config.toml
encoder_arch = "transformer"
model = "contrastive audio-text model"
dataset = "melodies that start on their tonic, played by one synthesised instrument"
train_examples = 26041
n_mels = 80
hop_length = 160
input = "log_mel"
spec_augment = true
win_length = 512
tokenizer = "word"
vocab_size = 59
loss = "softmax"
embed_dim = 384
encoder_norm = "layernorm"
encoder_norm_position = "pre"
encoder_activation = "swiglu"
encoder_head_dim = 16
encoder_fused_qkv = true
encoder_bias = "all"
encoder_qk_norm = false
encoder_parallel_block = false
encoder_moe = "expert_choice"
encoder_num_experts = 8
encoder_moe_every = 1
encoder_expert_mlp_ratio = 1
encoder_experts_per_token = 2
encoder_shared_expert = false
encoder_subsampling = 4
encoder_layers = 12
encoder_width = 256
encoder_positions = "learned"
encoder_pooling = "mean"
text_encoder_causal = true
text_encoder_width = 256
text_encoder_layers = 8
text_encoder_norm = "rmsnorm"
text_encoder_norm_position = "pre"
text_encoder_activation = "gelu"
text_encoder_mlp_ratio = 2
text_encoder_head_dim = 16
text_encoder_fused_qkv = false
text_encoder_bias = "all"
text_encoder_qk_norm = false
text_encoder_parallel_block = false
text_encoder_inner_norm = false
text_encoder_drop_path = 0.05
text_encoder_positions = "sincos"
residual_init = "zero_last"
optimizer = "adamw"
lr = 0.0013
beta1 = 0.9
beta2 = 0.95
eps = 1e-08
gradient_noise = 0.1
cautious_weight_decay = true
steps = 4400
batch_size = 128
epochs = 21.6
lr_schedule = "linear"
final_lr_fraction = 0.01
warmup_steps = 80
weight_decay = 0.3
Rows from block 4 of the text encoder of a small contrastive audio-text model, named by matrix and row number. Rows with one number belong to one neuron. Each number is 128 + 32 x the weight over its row's rms, rounded and kept within 0 to 255. All counts start at 0.
After each neuron's rows are labels from the 100 texts, of 14976, where the neuron reaches its highest value: "tokens" is the input token at the peak. Only what is clearly more common there than usual is listed. The data: melodies that start on their tonic, played by one synthesised instrument.
# fc1: MLP up (text_encoder.blocks.4.mlp.fc1.weight, 512x256), inputs 128-191
# fc2: MLP down (text_encoder.blocks.4.mlp.fc2.weight, 256x512, transposed), outputs 128-191

fc1.361 [134 174 173 164 120  93 132 127 150 157 138 135 211  96  92  99  82 121 108  93  79 161 119  77 116 127 108 149 175 108 156 114 133 123 121 143 112  79 113  90 154 117 110  51 129 106  99  77  99 133  89 130  81 130 138 137 126 109 123 105 146 100  91 149]
fc2.361 [138 128 177 118 112 136  77 171 108 104 136 102 110 161 108 118 112 114 154 100 132 128  49 172  63 150 119 180 148 117 117 133 191 133  54 103 165 104 115 145 154 106 160 173 169 209 101 104 117 160 172 178 145 148 125 147  79 107 119 160 166 178 145 124]
tokens: "4"; "<end>"; "f"

fc1.205 [120  89 161 161  90 138  81 165 130  97 145  88 162  69 148 116 134  86 120 102 147 151 164 104 151 191  87  32  71 142 152 168  83 121  98 143  96 116 120 132 101 114 180  57 160 127 113 112 130 154 115 131 121  77 172 115 123 168 140 184 112 112 124 118]
fc2.205 [154 166 231  99 115 121 145 158 130 128 144 171 130 151 123 100  96 109 111 112  79 118 169  62 144 103 121 161 152  92 134 135 162 171 153  84  94 146 134  86 172 114 122  94  62 102 148 106 135 116 179 159 145 165 115 143 114 168 166 153 131  63  83 170]
tokens: "4"; "<end>"

fc1.176 [134 138  91 185 145 122 181 184 123 104 125 170 189 180  36 194 114  96  89 160 124 136 131 149 156 139 162  93 115 111 157 122 150 146 139 159 154 133 140  97 145 143 143 142 123 143 178 136 131 110  90  94 125 128 113 140 100 150 121 147 114 186 127  78]
fc2.176 [153 140  95  74 103 176 128  86 151 153 158 151 110  62 126 156 127 126 124  60 111 107 144 144 146 120 165 146  94 124  95 119 166 148 146  90 129 155  94 116 113 119  82  66 159 103  71 131  93  62 149 132 143 137 117 113  83 140 179 181 109 159 145 120]
tokens: "f4"

fc1.379 [129 126 135 130 102 158 133 106 168 121 161 106 163 123 142  99  50 159 138 109 128 155 172 154 156 123 113 129 130 140 101 134 146 123 134 140 162 200 111 134  82 119 171 100 124 110  87 154 114 104 162  89 167 164 102  62 128 151 164 103 134 120 111  79]
fc2.379 [125  93 123 152 105 145 128 166 136 103 100 142 161  89 114 144  85 123  85  57 177 102 114  97 110 130  99 152 117  81 123  95  58 160 142 121 122 150 141 151 161 140  92 159 142 120 120  54  97 106 115 177  92 151 103 162 122 121 161 100 138 137 151 135]
tokens: "#"

fc1.444 [206 142 148 138 129  84 166 140 126 170 162 116 169  89 139 113  87 133  59 168 106 171 136 106 134 196 109 109 128 123  38 134 113 116  76 182 115 100 142 152  62 127 107  95 125 110 128 122  92 143 139  63  87 103 148 139 179 156 140 125 119  81 126 106]
fc2.444 [113 123 152 182 111  85 113 121 105 190 111 109 130 107 138  86 145 137 130 126 141 115 182  59 146 102 160 149 140 141 149 118 123  87 150 200 159 168 120 111 130 118  67 110 197 134 164 177  83 119  98  71 128 194 165  85 156 136 130 111  87 143 131 112]
tokens: "3"; "e3"

fc1.109 [113  79 154 154 128 117 115 165 138 107  86 106 211  63 131 101  94 135  66 165 132 123 174  69 187  94 174 134 143  81 150 151 162 126 142 225 101 114 155 131 160 169 145 138 113 111  98  75 115 146 141 126 111  95 204 117 125 145 135  86  59 112 118 149]
fc2.109 [126  97 136 150 133 153  63 175 140  92 139  81 127 174 136 124 147 102 166 136 158 123  70 161  53 138 121 169 104 151 112 122 164 143 104 102 155 136 164 133 164 117 149 197  76 182 125 119 143 207 134 125 101 116 114 141  68  93 109 157 139 196 201 110]
tokens: "<end>"; "f"

fc1.330 [194 139  97 103 141 127 142 146 135 110 124 126  93 137 113 103 110 128 142 107 149  76 134 108 100 132 146 150 108 154 103 120 141  94  96  94 106 156 195 152 158 156 190 195  89 103 101 119 122 118 159  77  53 108 126 119 119  67 135 131 102 141 119 144]
fc2.330 [131 135 237 176 144 139 104 131 214 115 143 132  79  92 115 130  90 129 142 127 124 122 159 133 140 121 150 157 155  65 119  85 150  99 193 105 114 127 186 190 131 122 159 105  73 182 128 149  60 158 148  99 103 120 183 202 141 133 129 116 135 130 163 174]
tokens: "c6"; "c4"

fc1.234 [210 141 125 140 159 145 145 135 148 128 141  92 103 100  83 100 153 136 107 105  74 120 151  96  60 115 147 158 123 134 120 201 125 146 121 113 122 158 186  61  69 133 163 111 116 104 146 123 105 107 126  85  97 117 167 126 104 160 147  80 141  38  91  83]
fc2.234 [138 174 156 101 151 133 113 182 134 126  84 137 113 142  97 153 118 118  81 161 169 121 148 126 107 126 130 180 100 182 148 129 111 110 150  79  96 130  90 180 155 146 116 113  90 126 116 139 160 130 124 167 118 139  55 164 138 189 154 125 221 181 114 142]
tokens: "a"; "2"

fc1.422 [116 162  75 145  70  93 124 145 137  73 141  58 124 125 124  93 112 130  88 132  76 123 109 142  88  99 189  97 172  82 129 134  75  82 109 123 158 149 178 111 194 156 133 124  57 137 112 108 140 167 130 128 157 149 128 136 107 115 102 109  99 144  96 127]
fc2.422 [138 140 132 180  96 167 106 174 143 129 177 134 139 101 130 100 162 110  95  98 183 125  97 125 108 161 183 152 153 138 136 114 107  79 151  66 174 125 185 156 134  88 150 136 130 123  82  67 178 119 156 104 163 118  94  90  79 140 120 129 128 145 148 146]
tokens: "c3"; "c"

fc1.306 [149 171 181 113 159 123 129 154 154 184 111 137 130 125 171 134 121 134 108 135 158 116 117 105  68 113 110 163 122 106 191  75 115 109 122 194 124 117  95  85  99 156 116  77 144 106 143 121  96 109  89 126 141 123 142 100 101 135 176 130  97 150 144 137]
fc2.306 [ 81  95 124  92 149 101 149 151 108 141 132 133  75  86 129 131 124 104 140 145 136  42 133  73 139 144  81 135 117 178 119  65  91 148 159  70 180 147 187 128  88  78 143 154 211 158 165 125 135  52 107 146 205 103 156 124  91 120 183 139 113 127 131 149]
tokens: "4"; "f"

fc1.387 [113 101  84 103 146 155 152 150 214 131  42 145 141  81 141 104 100  88  94 171 155 110 119 127 108  77 171 126 134 162 110  52 141 144 150 160 141 126 117 134  85  98  85 167  74  99 184 140 158  89  94 101 150 149 168  97  89 128 154 139  72 179 166  99]
fc2.387 [133 122  38 185 136  99  58  98 188 101 141 141 129 104 149 116  84 127 152 157 118 139 146  88 125 149 137 108 121 130  99 152  94  81 195  97 111 151  93 145 133 141  40 144 119  75 121 125 141  96 111  84 122 118 127 144 187 136 150 140  85  99 138 135]
tokens: "4"

fc1.340 [163 140  94 113  61 137 102  96 177 133 124 114 161 113 126 214 149  90 105 172 145 139 117  83  62 156 144 152 112 105  88  99 113 123 153 131 135  70 134 137 180 142 118 110 144 106 175 129 101  72 171  52 101 138 129 108 148 133 166 114 124 121 145 100]
fc2.340 [116 187 139 178  83 107 148 127  91 130 122 138 116  73 125 136 149 124 128  83  97 157 183  87 182  94  69 140 137  62 159 184  88 124  78  95 179 187 117 151 129  96 171 131 117  88 179 125 204 125 122 159  84 166 136  60 172 130 142 140 134 118 156 126]
tokens: "4"

fc1.254 [157 185  77  81 106 126 104 133 155 138 119  44  97 145 109 174 135 130  96 146  94 139 135  75 144 128 144 188 238 175  90 127 105  71 152 166 124 109 111 148 140 119 120  79 119 126  68 151  82  86 105  82 137 156 140 130 106 103 109 115 100 161 112 166]
fc2.254 [164 176 184 129 166 121 139  91 162 112 172 116 127  68 197 136 124  75 116 139 114 107 153  50 101 118 117 107 124 191 170 139 100 148 186 141 129 152  68 162 113 108 140  95  49 161 137 148 175  97  98  82 142 124 120  77 138 149 156 142 118 137 138 150]
tokens: "c6"

fc1.273 [100 173 107 187  97 154 149 107 201 112 126 101 130 134  88 122 140 187  66 143 153 165 118 172 143  71 141  95 113 142 136  89 137 107 107 124 158 138 141 170 148  81 130 107 173 118 167 217  84 131 138 130  88  46 125 143 103  61 119 184 119  80 121 115]
fc2.273 [ 86 134 101  81 168 146 137 101 107  99 157 129  91 129 185 102 141 150 141 172 117 143 169 121 137 132 133 153 122 115 165 128 132  91 153  94  71 117 126 154 181  59 146 152 136 158 152  81 106 163 123 107 107 128 158 153 123 147 123 131 131  95  72 107]
tokens: "5"; "3"

fc1.430 [144 147 155  83 146 127 135 110  65  98 118 145 172 176  62 119 132 145 104 133 114 129 158 139 121 124 188 104 186 127 119 177 105 149  60 138  95  86 137 118  96 134 120 112  88 143 132 109  83 139 120  83 112 166 100 111 109 139 114 109 145 176 100 117]
fc2.430 [181 161  92 140 124 121 145 105  62 124  93 125  76 157 155 134 120  79 147 100 109 117 154 139  61  59 134 129  39 146  75 148 107 113 114  95  99 179 128 116 212  66 169 145 111 126 143 102 126 103 172 128 160 154 112 139 140 137  84  54 158 153 128 139]
tokens: "d3"; "d5"

fc1.457 [161 104 162 137 205 146 172 162 131 132 110 112 177 112 135 150  89 146  65  76 139 133 155 122 120  91 111  94 128 100 136 140 192 202  74 157  85 102 140 116 118 121 148 148  63 121 129  75 119 155 114 164 130 132 106  95 172  96 109 104 121 190  96  87]
fc2.457 [ 89 136 149  95 123 182 124 147 111  80 126 144  38 156 157 120 104 126 133 167 102 126 135 119 131 121  58  98 158 139 108 145 187 173  90  87 127  89 124 143 188 153 147 112  84 175 194 127  82 162 132 149 125 166 108 145  75 151 146 147 158 119  64 157]
tokens: "d3"

fc1.126 [177 141  78 167  93 138 158  88 118 100 145 139 139  74 141 147  53 121  95 180 163  93 110  88 129 161  93  60 150 137 124 104 168 155 125 121 105 182 113 116 178 132 118  48 121  35 111 154 139  86 119  94 134 133 125 120 133 108  82 124 112  97 115 206]
fc2.126 [127 172  93 140  97  79 174 114 173 148 124 159 150 158 118 126 151  81  84 113 129 136 139 122 122  65  95 140  92 130 145 131  75 158 147 198 150 150 123 110 124 132 127 112 121 144  81 182  75  91 116 112 161 139 152 159  78 149 107 150 126  98  96 116]
tokens: "a"

fc1.365 [ 78 153  91 132 128 126 129 115 156 124  70  98 130  62  90 124 104 127 139  77 165 153  97  89  76  85 175 136 121  90 174  98  80 148 170 109  93 110 107 167  75  76 120 162 136 144  88 118 142 138 119  99 144 133 149  90 101 127  85 122 117 148 123  90]
fc2.365 [137 127 167 150 116 146 171 175 147 135 109 123 127 121 102 121 137 121 135  53 111 100 148 184 107 109 107 123 102 110 186 145 146 162 100  98 114 121 123 120 113 167 102 118 174  93 109 125 153  95 122 137  99 175  94 101 147 145 162 184 135 133 175  88]
tokens: "f4"; "f3"

fc1.65 [100 164 127 130 144 118 130 126 121 190 121 109 137 108 118 147 129 137 114 135  68 103 102 140 107  89 154 123 119 111 132 159 112 110 140  62  83 122 132  90 142 109 120 172 117 135 161 126 131 177 131 143 155 111 140 122 159 122 107 114 116 100 139 186]
fc2.65 [138 118 182 171 113 147 143 137  57  80  78 181 151  74 153  99 193 173 127 164 123 125 181  59 116 117 149 207 109 101 151 154 146 179  67 152 147 105 117 133 195 134 146 160 126 112 158 123 135  86 154 113 142 170 115 117 114 115 143 172 135 108 124 173]
tokens: "d3"

fc1.75 [187 182  83 128 123 144 107  97 151 210 202 144 176 135  96 128 148 142  93 106  99  96 141 138 118 137 109 157 102 100 123 126 131 107  97 159  78 127 140 165 109  99  87  97 112  64  80 116 127  89 171 113 131 168 147 155 137  91 124  72 133 120 128 148]
fc2.75 [156 167 135  75 103 171  68 123 191 104 128 120 149 167  90  65 179 156 150  94 149 135 185 113 133 160 211 137 167 159 145 121 145 119 132 144  70 131 165 157 113 130 172 103 101 149  85  77 144 125 125 158 175 131 190 178 158 116 121  92 152 190 144  93]
tokens: "5"; "<end>"

fc1.352 [166 132 102 114 151 138 128 135 147 117 150 142 117 148 130 120 183 132 115 162  89 102  99 164 115 179  99 125 132 161 126 157  98 154 112  99 124 151 120  74 133 101 191 135 104 117 151  63 146 108 107 125  72 107 170 142 122 124  51 113  83 176 118 137]
fc2.352 [140 167 172 134 110 162  82 158 136 129 206 141 118 112 165 122  97 187 114 130  80 142 162 123  76  80 184 108 149 151 111  89  89 132 181  99  93 114 149 183  98 117 126 158  89 170  94 100 145 105 144 101 111 149  83  92 138 182 150 101 105 141 162 176]
tokens: "c3"; "c4"; "c6"

fc1.333 [ 92 101 119 114  95 181  97 169 157 112 166  52 123 126 142 174 132 160  94 123 104 109 168  92 100  98 103 100 131 128 125 112 140 192  63 114 169 144 146 125 130 105 140 142 131 110 143 114 153 131 144 101  44 133 100  96 153 131 118 104  54 124  74  44]
fc2.333 [143 136 168 155 137  94 150  53  74  89 154 107 120 125 200 154  78  90 138 121 142 195 170  90 143 144 106 108 101  91 139  95 109 120 138 160 128  90 135 180 100 153 141 159 130 140 141 115 154 107 128 194 131 131 152 148  93 125 112 105 180 134  64 168]
tokens: "<end>"

fc1.486 [141  74 127 109 180 115 117  88  80 144 124 119 102 110  90 127 133 136 104 160 125 124 127 132 136 115  73 141 159  88 148  78  83 164 105 157 123 130 162 153 143 152 157 152 120 106 159  82 105 122 131 146 125 158 112 141 162 150  98 124 135  99 122 107]
fc2.486 [140  99 112 140 173 110 132 118  90 184 117 149 162 126 150 183 145 138 137 169 136  86 168 158 166 156 103 151 129 134 127 102  58 116 136 100 117 103 103 115 119 117 171 131 157 104  86 112  95 130 135  59 119 143 150 106 121 136 136 159  80  91 145 145]
tokens: "5"; "3"

fc1.149 [158 134 142 119 140 108 164  82 143 142 108 190 134 115 132 130  96 158 126 147 177 128 146 165 147  50 102 112  82 126  40 127 100  90 117 150 125 120 113  95  70  79  99 107 124  93 128 125 101 224 133  85 159 150 132 110 102 153 104 138 108  89  85 122]
fc2.149 [116  97 117 115  85 117 112 162 118 146  87 177 135  95  60  83 173 138 103  75 153 130 175 114  98 130  85 141  37  90 130 128 147 184 139 124 144 112  83 118 135 143 104 126 126 122 148  85 154 157 131 138 171 138  86 126 113 106 173 150 139 157 189 173]
tokens: "a"

fc1.157 [106 132 167 122  84 184  82 167  93 128 116 118 150 124 173 145 153  58  81 111 133 154  76 168  89 125 110 145 127 125 136 140 116 151  74 196  90 166 122 172 176 143 128 131 170 132 112 120 153 124 105  76 168 131 131  85 124 169 125 159 134 111 166 129]
fc2.157 [ 88 148 108 200 158 134 160 103 143 113 131 150 129 138 139 172 133 103 102  98  96 137 123 105 127 111 100 137 121 148 164 141 178 135 156 145 106  81 100 155 163 193  61 100  70 110  76 166 189 101 181 134 143  97  98 115  92 157 161 189 148 127 140 123]
tokens: "f5"; "f3"

fc1.220 [163 134 111 132 175 135 195 159  63 101 111 133 164 123 116 141 126  88 120 121 107 131 139 162 204 122  97 146 157  67  98 185 110  87 124 135 124 170 160 158 175 174 108 100 138 119 118 163  98 110  91  89 130  57  76 112 127 173 132  97  83 114 177 120]
fc2.220 [ 82 140 118 153  97  51 158 142  96  64 110 170 115 103  95 131 136 124  68 111 115 150 134 124 130  92 100 165 133 130 129 172 167 113 132 149  92  91  70 133 134 206 116 128  71 133 112 154 189 140 136 170 135  83  88 104 128 156 103 223 199 122 139 135]
tokens: "f5"

fc1.277 [167 124 140 160 118 120 203 109 174 144 120  95 196 142 109 151 106 143 170 144 141 125 100 100 133 140 118 151 161 160 130 109 149 151  76 131 104 196 117 120 118  93 161 116 154 102 116 106 108  89 178 163 157 160  87 128 159 100 152 129 133 157  86 163]
fc2.277 [120 142 124 134 158 100 120 128  73 117 104 130 137 126 125 124  96  80 220 193 147 124 143 160 228  29 180 140 111 149 154 126 154 197 142 146 189 131 134 113 132 132 117  82 132 126 176 143 137  95 164  97 241 134 133  58 108 108 143 133 133 157 165 131]
tokens: "3"; "g3"; "g4"

fc1.92 [135 204  24  88 107 158 122 127 146 104 139  93 121 162 210 108 162 140 126 177  34 136  85  54 120 147 115 139 170 147 151 182  67 106 171 118 120 107 165 121 145 172 116  94 133 139 154 103 120 168 165 106 133 117 131 157 192  90 122 121 115 132  75 175]
fc2.92 [113 140 105 137  57 129  98 129  83 160 177  87 126 121 160  88 151 155 132 149 109 119 174 135 142 134  69 145 120 106 152 116  81 146 166 135 164 133 103 184 101  90  84 175  66 125 117 209 170 110  47 150 102 172 105 163 117 130  84  99 119 132 117 122]
tokens: "#"

fc1.250 [151 112  86 135 113 119 149 123 132 155  91 114 107 189 119 161 112 111  88 106  74 100 186 157 128 164  72 107 126 177 130 132 169 122 128 112  89 104  67 136  90 147  47 109 115  83 129 137 111 175 124 120  96 175 118 105 120 129  89 125 156  82  99 149]
fc2.250 [158  74 129 178 157 176 172 111  85 160 184 106 164 111 108 132 121 169 145 166 135 102 139 121 176  66 125 155 137  43 106 153  93 143 163 100  66 110 103 163 140 147 119 107  89 153 119 189 133  77 159 128 163 148 102 167  90 175 193 132 143  77 171 109]
tokens: "f4"

fc1.355 [121 183 128 144 145 169 114 131  87 175  99 118 159 109 138  97 131 123 124  96 132  99  87 149  57 167 113  86 152 128 149 130 169 148  94 165  76 128 175 165  92 114 128 147 101 144 169  85  88 176 112 122 149 162 143 152 112 127 147 144 157 131 120 105]
fc2.355 [115 146 154 170 123 154 120 152 111 101 108 118 125 146 149 149 105 150 125  77 183 111 138 127 117 112  90  87 148  98 143 109 179 200 101 148 164  70 141 110 133 139 130 176 103 148 180  80  58 155 111 177 124 191 152 132 144 108 173 121 150 137 120 166]
tokens: "d3"

fc1.339 [148 194 117 140 177 140 181 146 153  93 119  83 166 145 183  66 166 137 125 117  91 139 162 134 123 137  88  86 132 183  97 153 169 140  94 170  91  80 205 106 147  91 151 188 118 113 192 142 119 174  82 116 127 145  65 109 140 181 149 126  78  96 118 161]
fc2.339 [ 91 178 137 136 142 131 114 116 134 108 197 124 136 104  71 123 140 111 106 140 132 177 135 171 152 157  90 147 113 142 103 109 169 110  90 112 114 152 109  67 133  91 118 110 116 102 148 129 110 146  87 113  94 110 107 118 104 185 119 136 182 158 161 135]
tokens: "d3"; "3"

fc1.55 [120 164 115 150 119  92 123 129  77 111 116  63 177 157  86 119 121  88  74  89 176 114  76 175 138 117  95 134 118 107 170 157 115 170 104 184 129  67 134  84 166 160 159 148 149 108 112 112 159 101 156 105 126 135  84 129 134 155 116 152 131 125 166 128]
fc2.55 [ 56 122 133 140 108 149 156 146 120  64 132 200 107 101 120 169 152  97  76  88 130 128 100 153  84 114 108 134 125 101 177 104 177 138 114 122 111 104 111 145 109 181  64 135  89 111 140 174 141 164 170 185 116 124 108 128 100 172 151 207 137 158 140 137]
tokens: "f4"

fc1.207 [169 121 138 126 163 157 107 150  98 120 129 135 132 140 100 143 154 162 139 143 129  94 129 113 116 134 105  67 128 101 168 113 123 130 104 155 158 119 146  97 165 128 145 217  97 137 160 128 134 107  92 125  70 114  94 133 156 112  88 141 114  99 116 157]
fc2.207 [173 122 132 118  86 110 126 132 107 143  54 157  84 108 138 159 153 108  75 154  90  95 159 159 181 121 122  85 165 150  73 178 122 141 135 109 147 171  61 105  33 118  89  91 119 138  72 170 100  45 185 101 130 129 143 142 171 164 110 152  54 114  99 123]
tokens: "5"

fc1.293 [113 125 116 108 145 161 102 130 145 114  47  71 152 127 152 135 134 120 136  93 156 163  90 194 168 162  76  80 105 129 205 105 102 137 143 200 104 148 139 169 115  68 143 197 157 167 201  88 108 125 130 130  81  90 109  84 124 103  44 127 115 155 142 100]
fc2.293 [125  61 144 115  86 106  97 217 140 173  85 105 110 147 154 113 109 106 123  83 126  94 124  96 142 148 135  87 125 106 142 114 187 111 130 125 195 131 140 150 212 125 128 158 129 123 206 137 108 145 105 115 110 194 162 242 123 137 217 178 112 132 147 143]
tokens: "3"

fc1.23 [189 114  78 122 120 116 145 152 156 126 112 158 200 105 140 151  88 106 116  84 153 124 150 158 167  88 154 117 160 147 129 129 157 115  68 176 144 102 182 184 121  74 162 114 234 105 157 107 142  94 135 112  91 117 107 115 105 138 167  88 151  94  95  99]
fc2.23 [112 169  99 123 189 166  95 152 143 136 163 187  99  80 172 113  87 173 155  83 149 165 110 111 132 128 118 113 115 193 125 146 113 143 201 161 127 165 124 135 142 118 137  55 123 134  92 138 162 160 103 186 141  92 128 168 202 110  98 166 156 144 180 127]
tokens: "4"; "6"; "f4"

fc1.448 [185 113  89 159 130 130  97 106 135 119  53 116 116 118 134 117 127 156 136  80 110 113  71 167 104 121  88 112 128 143 115 140  79 136 105 140 121 149 151 111  92 138 147 135  78 128 134 126  51 123  70 103 106  99 167  93 196 129 132 158 117 173 135 123]
fc2.448 [145 120 121  93  41 121 135 137  97 144  94 156 151 148 135 100 120 117 164 155 123  91 124 108 128  79 174 144 118 127 126 109  96  80 102  75 141 195 171 168 124 161 150 140 121 221 135 130 141  86 146 135 106 153 124 171 159  87 162 106 121 112 121 162]
tokens: "3"; "4"

fc1.97 [140 137  75 122 132 179 143  93 134 141  58 106  83 146 166 199 112 144 103 113 175 120 147  88 120 132 140 111  86 140 125 155 114 108  87 128  92 155 117  78  94  64 148 130  78 132 147 105  75 137  77  83  89 127 124 132 102 133 153 109  91 140 151 114]
fc2.97 [ 90 120 131 125 157 108 201 135 197 142 147 104 151 136 154 132 137 117 186 118 155 131 202 140 100 152 152 149  99 144 142 133 131 148 151  67 120 139 127 144  69 133 156 101 130 159 138 150 124  95  99 122 133 147 139 135 113 134 132 124 119  80 127 155]
tokens: "4"; "5"

fc1.251 [139 118 118 125 161 150 157 168  97 110 129 148 146  96 194 168  93 167  95 129 138 108 137 129 119 115 110  94 144  99 120  56  97  77 144 183 135 211 122  51  90 120  97 112 112 115 119 146  87 125 137  66  83  95 137 136 124 160 165 103 135 121 144 150]
fc2.251 [112 145 200 150 115 124  68 150 171  60 190 140 128 154  90  89  87 157 115  95 116 156  63 131 151 121 181 147 174 134 131 118 134  75 157 100 123 102 110 134 152 165 108 129 145 183  80 131 170 148 201 183 157 107 125 118 143 146 121 118 186 156 190 165]
tokens: "<end>"

fc1.415 [155 124 112 137 105 130  76 102  71  66  91 124 118 211 130  90 124 124  90 100 143 137  86 164 162 155 141 106 157 142 165 151 116 118  71 140  87 107 163 149 143 141  86 133 171 117 112 129  95 147 133 117 105 173 107 111 128  66 143  90 155  80  81 109]
fc2.415 [112 126  83 176 157  98 161 160 125 154  68 194 108 112 170 181 112 149 148 173  95 102 123 106 207 123 128 141  85 138 118 143 128 153 100 130 105  76 128 146 130 157 133 151 154 164 188 108 120 128 143 164  89 129 108 126 160 117 186 115 134  60 123 172]
tokens: "d3"; "d5"

fc1.104 [140 170 156 100  60 173  99 157 117  98 182 106 104 146 218  82 180 135  70 170 154 107 111 140 163 124 150 106 145 101 126 158 157 100 216 130  89 115 123 170 137  74 153 101 139 105 159  81 136 123  95 125 101 152 167  85 147 109 133 136  87 156 104 107]
fc2.104 [206 137 148 113 146 116  50 139 189  77 189 110 130 136 144  88 123 150 110 144  89 101 158 109 156 147 131 171 153 130  96 100  84 104 160 119 123 106 112 126 133  90 139 143 105 145 132 126 154 140 165 138 167 109  90  82 131 131 115 114 142 166 157 156]
tokens: "c6"

fc1.501 [120 164 102 168  83 126 108 114 148  90 114  89 150  66 134 158 115 112 109 154 142  90 171 111 172 135 114 131 167 170 139 113 127 128 103  76 102 152 131 156  70 127 151 149  92 104 104  47  78  88 131 130 113 161 109 137 181 149 113  53  99 153 103 104]
fc2.501 [173 113 179 152 120  83 137 142 164 152 135 114 146 120 182 123  94 106 150 152 128 131 141  96 146 109 126  95 164 167 119 117 120  58 110 132 115  98 126 158 134  86  87 169  83 169 117  52 169 129 121 141 122 128 121 127 175 163 129 138 103 142 137 150]
tokens: "c6"; "c4"

fc1.370 [142 185 127 153 150 129 142 106  99 109  63 135  85 143  96  81 136 155 127 143 116 166 172 121 154 113 105  72 126  93 202 173 150 149 185  96  90 113 131 137 129 170  71 102 128 102  64 125 127 110 159 134 115  89 199 145 172 158 120 106 151 104 149 147]
fc2.370 [116 149 108 134 158  63 137 107 165 110  67 181 115  60  61 161 145 104  97 105 136 145 113 138  64 179  86 135 178 138 134 166 138 171 105 149 101 127 147 126 140 103 144 122  38 174 136 120 130 141  87 116 157 152  80 111 168 141 120 167 189 110 153 181]
tokens: "d3"

fc1.280 [146  85  52 152  73 146 126 121 188 135 112 137 155 133 114  98 137 180 129 110 123 128 166 138 115  93 140 128 137 174 115 152 111 150 147 106 113 104 181 123 141  64 150 116 146 135 133 151 132 117  97  97 149 105 137 108 163 141 119  95 194 127  95  42]
fc2.280 [107 189 125 138 153  96 176 160  83 183 152 187 147  83 144 162 158 127 108 126 113 149 157 137 188 129 134 156 125 154 128 122  47 122 160  67 139 168 181 124 132 101  80 101 117 154 148 149 139  82 127 157 128 127 139 120 163 139 139 167 117 132  87 135]
tokens: "a"

fc1.78 [ 76  91 111 140  82 129 122 132 107 162  94 127 157  80 157 137 169 210 150 108 128 143 139 112 113 136 118 116 148  71 141 156 115 188 141 165 139 107 198 137 152 130 144 162 160 161  95 154 126 106 157 121 126 133 208 130 165 102 104 109  71  97 102 115]
fc2.78 [141 155 131 126 129  62 116 102  96 164  77 158 177 109 161 182  86 113 117 133 132 130 175 146 109 118 141 149  99  94 129 127 154 154 131 179 143 165 143 156  95 140 101  54  98 154 146 100 126 172 171 143  88 103  86 122  75 146 124 187  82 146 143 162]
tokens: "a"